config.toml
encoder_arch = "inception"
encoder_kernel_size = 3
decoder_norm_position = "post"
decoder_bias = "all"
optimizer = "muon"
lr = 0.019
Rows from block 3 of the image encoder of a small encoder-decoder image transcriber, named by matrix and row number. Rows with one number belong to one channel. Each number is 50 + 15 x the weight over its row's rms, rounded and kept within 0 to 99. All counts start at 0.
After each channel's rows are labels from the 100 images, of 14976, where the channel reaches its highest value: "patch colour" is the nearest of a few named colours to the mean colour under the peak. Only what is clearly more common there than usual is listed. The data: seven-segment displays showing three digits. In brackets: how many of the 100, against the usual share in percent.
# r30: branch 2 reduce pointwise conv (encoder.blocks.3.r3.0.weight, 36x144x1x1), inputs 0-71
# b30: branch 2 3x3 conv (encoder.blocks.3.b3.0.weight, 54x36x3x3, transposed, each kernel summed), outputs 0-53

r30.11:60 30 59 38 49 34 37 38 46 50 64 59 19 45 73 40 43 47 58 47 36 41 41 58 45 41 58 35 73 48 55 51 48 46 21 34 44 46 64 28 53 38 50 48 54 31 79 36 52 51 37 52 62 56 44 32 27 71 71 55 64 59 45 38 64 76 38 75 65 69 50 39
b30.11:34 48 18 36 30 54 38 32 37 40 36 52 19 45 24 40 42 43 59 36 55 35 51 51 64 59 53 45 57 47 21 41 36 55 57 26 58 60 49 39 47 35 40 23 45 29 87 59 67 41 41 21 66 50
patch colour: black (63 vs 10.4)

r30.20:60 44 58 63 42 30 42 33 70 40 47 61 25 47 68 62 26 40 57 35 39 56 39 50 74 25 50 43 63 48 55 52 45 35 39 40 37 47 40 44 68 66 48 44 50 58 50 49 99 58 63 33 47 71 52 51 67 52 59 59 52 42 57 44 30 42 36 55 59 44 30 23
b30.20:49 56 44 37 23 33 47 40 27 34 38 67 21 32 33 39 38 54 48 33 60 41 58 39 44 53 55 41 54 54 13 47 29 58 51 50 67 57 71 48 45 44 39 32 41 48 97 31 49 47 53 30 72 32
patch colour: black (77 vs 10.4)

r30.29:54 41 67 34 61 47 49 57 33 32 29 52 25 49 61 27 42 36 38 60 41 50 33 65 62 28 58 42 42 38 44 50 69 38 37 31 44 72 38 29 43 49 37 57 29 70 34 50 71 35 56 48 58 49 25 48 38 32 45 56 60 49 19 78 63 69 45 64 36 37 41 53
b30.29:44 73 48 35 42 45 44 45 45 46 62 65 45 42 47 33 16 81 51 52 32 41 41 39 56 30 47 65 35 51 09 41 51 40 61 31 61 27 50 51 53 31 34 16 30 51 59 48 61 36 26 26 52 37
patch colour: black (28 vs 10.4)

r30.35:37 29 31 50 45 57 37 66 39 46 35 46 39 53 51 35 70 54 68 65 55 44 45 63 52 30 40 41 42 48 37 29 65 60 37 40 78 41 48 45 26 34 54 43 34 47 34 55 41 16 69 22 46 15 58 63 41 48 39 62 31 11 38 24 55 48 79 42 67 55 18 21
b30.35:50 52 65 32 43 46 14 57 38 52 46 49 36 55 76 49 82 68 46 58 55 49 43 45 46 42 94 35 37 49 36 44 39 47 60 48 57 68 48 60 37 77 48 40 52 38 68 43 71 38 90 29 53 45
patch colour: green (33 vs 9)

r30.21:61 31 56 57 39 76 68 60 46 52 44 46 24 41 65 50 21 35 70 63 25 61 55 64 55 46 57 51 35 57 26 39 23 52 44 35 27 34 48 45 36 55 56 32 51 65 59 38 43 72 40 84 30 61 46 47 47 41 57 54 57 38 74 39 23 49 35 15 43 23 46 35
b30.21:58 46 47 62 33 51 60 46 34 40 17 40 13 27 35 35 43 64 50 33 54 42 47 35 37 31 36 47 47 27 29 51 44 69 70 38 18 48 61 39 33 36 49 48 22 45 52 32 27 47 64 42 51 31
patch colour: black (57 vs 10.4)

r30.33:72 54 51 44 53 54 54 38 33 49 46 65 43 35 61 42 58 26 57 29 40 49 46 32 47 99 54 47 65 46 52 73 35 31 63 36 59 44 78 55 52 37 44 30 49 31 23 54 25 48 52 26 30 47 34 37 36 52 40 43 63 39 45 40 66 54 51 88 39 48 43 40
b30.33:41 64 39 33 47 38 51 42 54 54 39 57 17 64 34 56 40 56 70 62 45 69 76 45 54 65 37 31 65 40 11 62 74 64 24 60 34 39 62 57 31 42 36 58 46 26 66 33 53 46 35 26 61 44
patch colour: black (30 vs 10.4)

r30.34:46 71 46 51 69 47 53 33 68 53 44 46 65 49 47 56 46 42 50 40 29 40 47 45 44 58 31 49 31 48 33 46 49 37 59 60 71 39 43 90 56 73 44 35 47 42 50 74 45 46 53 57 86 44 34 47 57 53 50 87 55 51 43 37 44 45 50 15 71 57 74 33
b30.34:30 58 36 48 58 68 65 68 90 52 66 57 73 57 46 61 42 45 59 36 27 53 46 79 53 49 27 42 47 49 46 55 57 48 35 57 30 27 45 46 27 31 49 66 39 48 33 56 41 92 58 55 37 71
patch colour: black (31 vs 10.4)

r30.14:50 78 50 43 40 23 48 62 29 50 51 35 42 35 48 45 41 40 51 42 48 42 49 39 37 29 53 44 46 57 64 59 48 39 49 43 53 57 53 68 31 44 66 67 41 32 28 56 34 33 55 28 49 33 55 41 50 33 51 92 32 30 41 54 22 45 50 39 55 20 42 48
b30.14:35 59 44 52 41 57 63 55 99 50 78 47 51 38 52 68 62 55 43 51 25 48 36 34 37 28 47 48 38 54 26 51 43 34 57 68 50 59 63 49 41 26 51 73 34 50 59 52 47 81 63 65 36 50
patch colour: black (45 vs 10.4)

r30.18:59 25 58 48 51 52 49 70 44 35 56 58 46 45 49 48 39 72 49 66 63 57 55 44 54 41 55 47 85 29 62 63 57 54 37 30 48 43 54 45 38 30 84 56 19 26 62 44 79 35 36 19 48 42 49 46 43 75 52 49 54 65 43 49 34 65 41 50 56 54 62 30
b30.18:62 77 41 40 51 77 65 34 36 43 55 74 26 65 23 37 29 59 63 59 27 73 70 61 40 33 39 45 31 48 36 67 33 59 70 46 72 25 50 44 48 49 31 42 57 32 47 42 33 54 33 43 59 59
patch colour: green (26 vs 9)

r30.9:32 48 37 57 51 61 55 47 60 57 59 43 49 73 43 63 53 61 69 74 38 39 46 53 35 43 49 41 32 52 33 35 65 58 49 62 66 60 34 34 42 50 25 52 93 50 57 39 62 79 59 51 46 99 68 43 50 16 41 39 64 45 41 52 44 26 82 57 35 26 55 19
b30.9:41 78 31 76 62 53 68 26 40 33 49 33 67 41 54 22 63 75 60 54 44 50 27 43 35 35 46 49 69 48 74 69 42 70 50 45 62 58 28 54 45 62 38 70 40 65 50 29 41 28 61 60 39 72
patch colour: green (26 vs 9)